Weights of a small contrastive audio-text model.
Model: 1.38M parameters, encoder arch efficientnet, encoder depths [2, 5, 5], encoder widths [16, 24, 48], text encoder width 128, text encoder layers 6, text encoder norm layernorm, text encoder activation gelu.
Data: trained on synthesised sound scenes: up to three everyday sounds over a background, 26041 training examples, 74.7 epochs.
Rows from block 9 of the audio encoder of a small contrastive audio-text model, named by matrix and row number. Rows with one number belong to one channel. Each number is 128 + 32 x the weight over its row's rms, rounded and kept within 0 to 255. All counts start at 0. Numbers have three digits each.
Before each channel's rows are labels from the 100 clips, of 14848, where the channel reaches its highest value: "band" is the frequency band that holds the peak. Only what is clearly more common there than usual is listed. The data: synthesised sound scenes: up to three everyday sounds over a background. In brackets: how many of the 100.
# convs0: expand pointwise conv (encoder.blocks.9.convs.0.weight, 192x48x1x1), inputs 0-47
# convs1: depthwise 5x5 conv (encoder.blocks.9.convs.1.weight, 192x1x5x5, trained with AdamW), a 5x5 kernel
# convs2: project pointwise conv (encoder.blocks.9.convs.2.weight, 48x192x1x1, transposed), outputs 0-47

band: 0 to 250 Hz (57)
convs0.127:179102101144133114146071161215194115120101130134111150122113154124153084152117120144142076166123144151097168129112204165120064148139163109119147
convs1.127:109148135144121102125123110111161077074112163150074061105160139102066102148
convs2.127:115080101107174155192108087155147116138144178059112075105095118127126094155125103187143115125127080115139094072164161113121164109128154160074150

band: 2000 to 4000 Hz (91)
convs0.159:095121109116133124132149159122128163138177110096133068113130088168152157105133088137169152195061201184140117091085109180086126152123140127164114
convs1.159:122149171132125155174181172146120181156158146170145172122140138197154154139
convs2.159:148138137144156145111099077086170099098098158095142114089133187112147163145188110158172117145098109149153096130120131128158142175069108191152203

band: 4000 to 8000 Hz (53)
convs0.184:148133071156145137105072162107138154161176129133135071170122090126155149161067120162106093189121137161126162172087117161103150136097095180081109
convs1.184:141152141112149121144161114109030098160162128082127093111158071111108106110
convs2.184:176088149144180172096150168111175167105098135161132096121193116102096169128119129111112101117220133175128088110172113159132148090143115133151092

band: 4000 to 8000 Hz (79)
convs0.30:096134118127159143165139143183148165141129129133109124200151052182101119112172138128134064150107099171175107085073129164106141102165113077132134
convs1.30:103159143127122157164123100119189165139088061177115117110125088083162159154
convs2.30:145096106111164144159100131098155168131133130110140091157078084167124082154094121195111050107108088151097088135131091093125175141178128160180141

band: 0 to 250 Hz (97)
convs0.174:145067074161144117126142145217163097170115161119180130112086151146142143079113144139134154144104189160118099110170106082167161169140109099148130
convs1.174:078125086104080136107111087166146104153129182161160135115153084092071144114
convs2.174:181086132127159088154140139174119087130157101182154096053100085169132132117138163159126146154108114163111191154173131106088133157185096100103112

band: 4000 to 8000 Hz (75)
convs0.45:128131125089116137102073127145115178171223091143193110138121103115103116136154118086166182128161125121145133159147121142118096109159083094154051
convs1.45:130108075082120093087098137141166142154190144149152162136125109129092055104
convs2.45:110092125093060126127135107123120141104101181130087166137134163148120109110072140144095148199108175148112119114103170140173227117104111145152166

band: 2000 to 4000 Hz (86)
convs0.125:119069169117096048084160164107122124079136158103150088159069135124170112156177083115149083126181156138139130117114165078105125130085118136150130
convs1.125:141155136147118127099105107142175133111105112195139137120153232159124132087
convs2.125:100130134148077139139142138181130135165127230103137120183126079097140111173099166146131172158119149176129103153080103083125152058128131114148124

band: 2000 to 4000 Hz (96)
convs0.95:148160146122107105116129186098096107059118104098153120098195083122113108202133154114175094119127088076154122154169181125122165126132122168091094
convs1.95:111122131090148122108097126130124103080071130145115062077081120091084086096
convs2.95:137174181146143149138043142046118157098142142161094106130157116144124168143090164124110114110133027089103137146128113148107143139152158159105137

band: 2000 to 4000 Hz (97)
convs0.140:121086076104121150138098118117133094116108124194114123165101065140144188154103100136131174138137166155134115110085157088132086089186128039129122
convs1.140:138125107107142136136144148105102169190160160143163194184157160148181157136
convs2.140:157133142089142122070133183121057140125147094072114128134143110097073153169148141114101080200134151089148150173141156134156103110090061137145119

band: 1000 to 2000 Hz (92)
convs0.112:150094133170133131145089106184223090152118129122109159190116105131130149179121134127200169118137074162097165113100108144141158157166091135116135
convs1.112:138176161119104121183187118112115070119122133077092076095153102089109128130
convs2.112:143151108199136122102127101156111137110068179100169144119126089103142141095062083136197123166110190120129167189098135112160127125144173135153136

band: 1000 to 2000 Hz (46); 500 to 1000 Hz (35)
convs0.53:139133111162154181139077192099118163133051147113102151174118091148190162115106109108101087101123170085162113135129140164167126076156142112171130
convs1.53:103097095083105103095121089094090150170134139167148193173149153169158142132
convs2.53:127132161085139099128115058182123104111159143144142114092202082146156119170116157129145135141149187127165133134128170131099097126152083206076158

band: 1000 to 2000 Hz (100)
convs0.63:117136112159211155142081086094120127130118105136143094139049173118119131160150156180167140164078148138132063110120177159128119114092113155146175
convs1.63:117123124144162106115078097124071098138148191167166170129080133094078109108
convs2.63:113131135156106183141068135152110101147121111080148044137111151122198074121128175104154128154131145147150098115139135157162148091162122092148046

band: 250 to 500 Hz (58); 500 to 1000 Hz (41)
convs0.31:138117161167172143084197109118110105115140088115107155139153079118122136151144091157104139149084049136134098119145062144179174070088090128129130
convs1.31:084103141147102085117178173140074152157182147079140142170153091145126138102
convs2.31:135122139100153118084175148099090148102097187068104119099143106120131157122160152115082149143109176093180153148125092149148215137118144071141078

band: 0 to 250 Hz (100)
convs0.103:139142165040149131077162104135164142150126189206129126079165171090113163136139138101093073132131137155084143146125125112168144102178139153135130
convs1.103:071096076092100074093079110142102108095107124161114108115174135157156115160
convs2.103:168110111152128166110179151109168088126099153167140161095148191158177094103122136189100142163086135153063093141173107092115102107126137152156178

band: 500 to 1000 Hz (56)
convs0.33:107097108151150139136191097141082112084148114080111174131127093136133095151170123119111127114171121181099175126146131136176187088202087165148089
convs1.33:140116098096102167107076082120140126118076073143121102060100135095143088103
convs2.33:090097126146146104165170149125135115113133150101162158119062191099098105095150120074054137156113111159101184112164180115170176127142124096107098

band: 2000 to 4000 Hz (53); 1000 to 2000 Hz (41)
convs0.32:073124152100106149154167191112145156159114147068179129125127149137159161162137133100131177217086123124103113170171115091085079133094142135122133
convs1.32:126140158072074166148098056054131131080112118141106125134154107104128121127
convs2.32:096109070091081096156123166081125139134100142154176100100112154111132159119126082090101137182073155090078128164179143107104135109116067151177138

band: 4000 to 8000 Hz (55); 500 to 1000 Hz (40)
convs0.57:141136113166133131109164048139089135129194124109169170186144121163146146126154103171135129146126064067098110140059142091166147126115093145112096
convs1.57:126088085118087104141132103121160146153159153131136156130153068081058100077
convs2.57:145180107162138094139146126053124140131120094106082066134175158181177097118112108147074177084131135187128173154128136129149160121118135070131149

band: 0 to 250 Hz (61)
convs0.171:103022137139111143152129134193143114150117108126155178100137133101095118181108144113091141106128131119123154195134119094126191126125187073090119
convs1.171:132116124101118132125137149125085103169140120134168219191137114142181175124
convs2.171:155140068073144099120100121061135111060118121129138091129129183118142155110178117132157038169104131119151148114135170152142074152173116159126140

band: 500 to 1000 Hz (71)
convs0.70:082117124117121150079146089146177129150077160125100116116145178140191144199108178109132142172092151173118117123123144104125097037159113146131101
convs1.70:115162198131144129159215184139149169156124142160143149140124109156159125110
convs2.70:113135134094150190182103123099119152071124067186155118136094150123143136136155148126085144141164153071102172126171078136091116082137085096154175

band: 250 to 500 Hz (62)
convs0.54:124080140213063160051163156144134172151152151130100116166104127164098103182113112115154092132094169109152112084112136141108106127139078118138158
convs1.54:156127086111141179170072095106200132119070134153133076137129109123118106148
convs2.54:160102119164115111052146130118104160085157136147123108154074129187136155133167148089166093070140143107135137089121075069093149112132124118098058

band: 1000 to 2000 Hz (42)
convs0.2:130114181140185171144155140097145074200101104154148097158184092099137152134085112074150115066163133086121157158150137137113090144140109158100162
convs1.2:111149170145179132160140187159159173174168177146179149169130142138132145120
convs2.2:152085119090071109089137159098102171120135102143073151092114144105113083163153128181142069147124118153117098153167119146149078126059167093180146

band: 1000 to 2000 Hz (47); 500 to 1000 Hz (31)
convs0.51:102153051119143173132137118106111140090142150141084110189079098134081104081144078101118121166110156058169183085158132138118115127092123158144104
convs1.51:142095088111113171125140116147129152145126134195201195158154102086134117147
convs2.51:122111091067143095175124166092102112129134122162112172099113115107164211176173200150157094100134151070148099168118113148120123112094094118143130

band: 2000 to 4000 Hz (71)
convs0.151:074159099090056135148122180204144163132156110125115147129108114157158157166131151168135129116083170103129171148132169113102198147158079124136101
convs1.151:153176161128130139146168124124155131168137104123179192145124172167185180138
convs2.151:152100153171159112166109163098153151181086139156150150145155112072150081138164146131136068106170109146126161168089123181145105085084113183142174

band: 4000 to 8000 Hz (61)
convs0.46:077086109115137154089109116157100148135176117131122113177170154175179174115118107077136140137084176154158104165122140119181194069120167119126098
convs1.46:122100129141133164114106119105238153139138074198141130119112106117116137123
convs2.46:119104123138106082115128081108159136172113108153158080117071134161160057133153140163066163185141095119138108146169088119140108153157104106188178

band: 250 to 500 Hz (100)
convs0.87:146164130126196122118172160146076115133171110106115135132172127137128168126142119144179108144204064156143055078085106143156139123163150102167134
convs1.87:128097092121127136185164127145109159140169146111098101128109088061082069098
convs2.87:088125149098150150095126109094132164140090093115105142164134129164156182132129165199162180159128140075176173107112068093192164114126161138114114

band: 500 to 1000 Hz (71)
convs0.161:123170143140134108115183102079131112033138165150156135118199136125103117133164160097120105136145125113124204127161106185144121073097155162138099
convs1.161:158173145122092143142119098082193165129143111211156121112093129093104110125
convs2.161:165100094188170104119098173166186094174141099106154097157089165096133141141130095134152153085150129133105094135105136106137094138063054144095155

band: 2000 to 4000 Hz (79)
convs0.185:157141119157122090122103115113149167173153173180158123163129138136180130122160104151102068089128176160129149112128116188189123193176186117158125
convs1.185:108164208182103082120121165157146100100129130126120084094127152110094089099
convs2.185:173146098050140112112115123095155103167151123184061114148121148168174140064140091116107119063147148144122151176096135156188116143124114135123093

band: 0 to 250 Hz (80)
convs0.90:160128131114115085118112120139085089194136166090134108143128157146131101105200128213169136126112187114109178104155082132135115142150096060136102
convs1.90:080104122148177061112156183162130157165137175128121132124139113117080118076
convs2.90:101157138120077107144112135083147058063088118095124135151083149143131135131072104172138147108071109113135183160180148187125124136177089107108108

band: 1000 to 2000 Hz (72)
convs0.42:167179170104099148116124157122167131108162084157168148141098098145075138156141147174179122086096147170148112174205127149061151122089151145130115
convs1.42:085087065078068151125129107119133152146116116095090092128135088100077101118
convs2.42:053108095069128143122109165117143089114144146133104128148112119190149138113117092169172107119111131140151064102138147049153172097194105137108095

band: 4000 to 8000 Hz (50)
convs0.82:182124122113066092171108141129145127107144124170085135089099137114123096122041146128072087127174139080160167132168141114173130153188106158110153
convs1.82:129137153125127148128156131111099120133144126050087070092115076069073112120
convs2.82:162065165118095177124143081116125147081133082143124143141090150178102085073112108156106156118159108083141121093071137177077092144100118101088109

band: 4000 to 8000 Hz (100)
convs0.6:116085166164156170189115122108093119110180134136096078120150143157163166205165155136155100108137151110124118153109122086104139148145039097121094
convs1.6:125091089133128133136114130115117181182184153101147198192147120138086116112
convs2.6:145113106178100157148170160110099094154075139167120106026180106123099164134150172103113099120172135131153104149110199141121123153115102151091107

band: 4000 to 8000 Hz (52)
convs0.15:094072113110190089099113111124160178174142083115122132183171128173061140140120165127114131113168171130108103131144124060153154129062136130142100
convs1.15:125151089142129065111142115162070071118160173090088094150156096147117117154
convs2.15:104187110187164130125170186152185132114167102059120081101083111175148131114139098104098138097129147111100156127111178135119077112092150100156155

band: 2000 to 4000 Hz (62)
convs0.38:208183102103102129099181148123163146095129166148129154127149170146122118094150130165058150164115158155101139200136154100101091077140099138150104
convs1.38:180115079129171146160101128131191126144086100172132164119079149153171127094
convs2.38:098118053143129084187102119128113088105109151110171106128198092089075142183125097155156156156165146094118155142121140154116148179113066115116131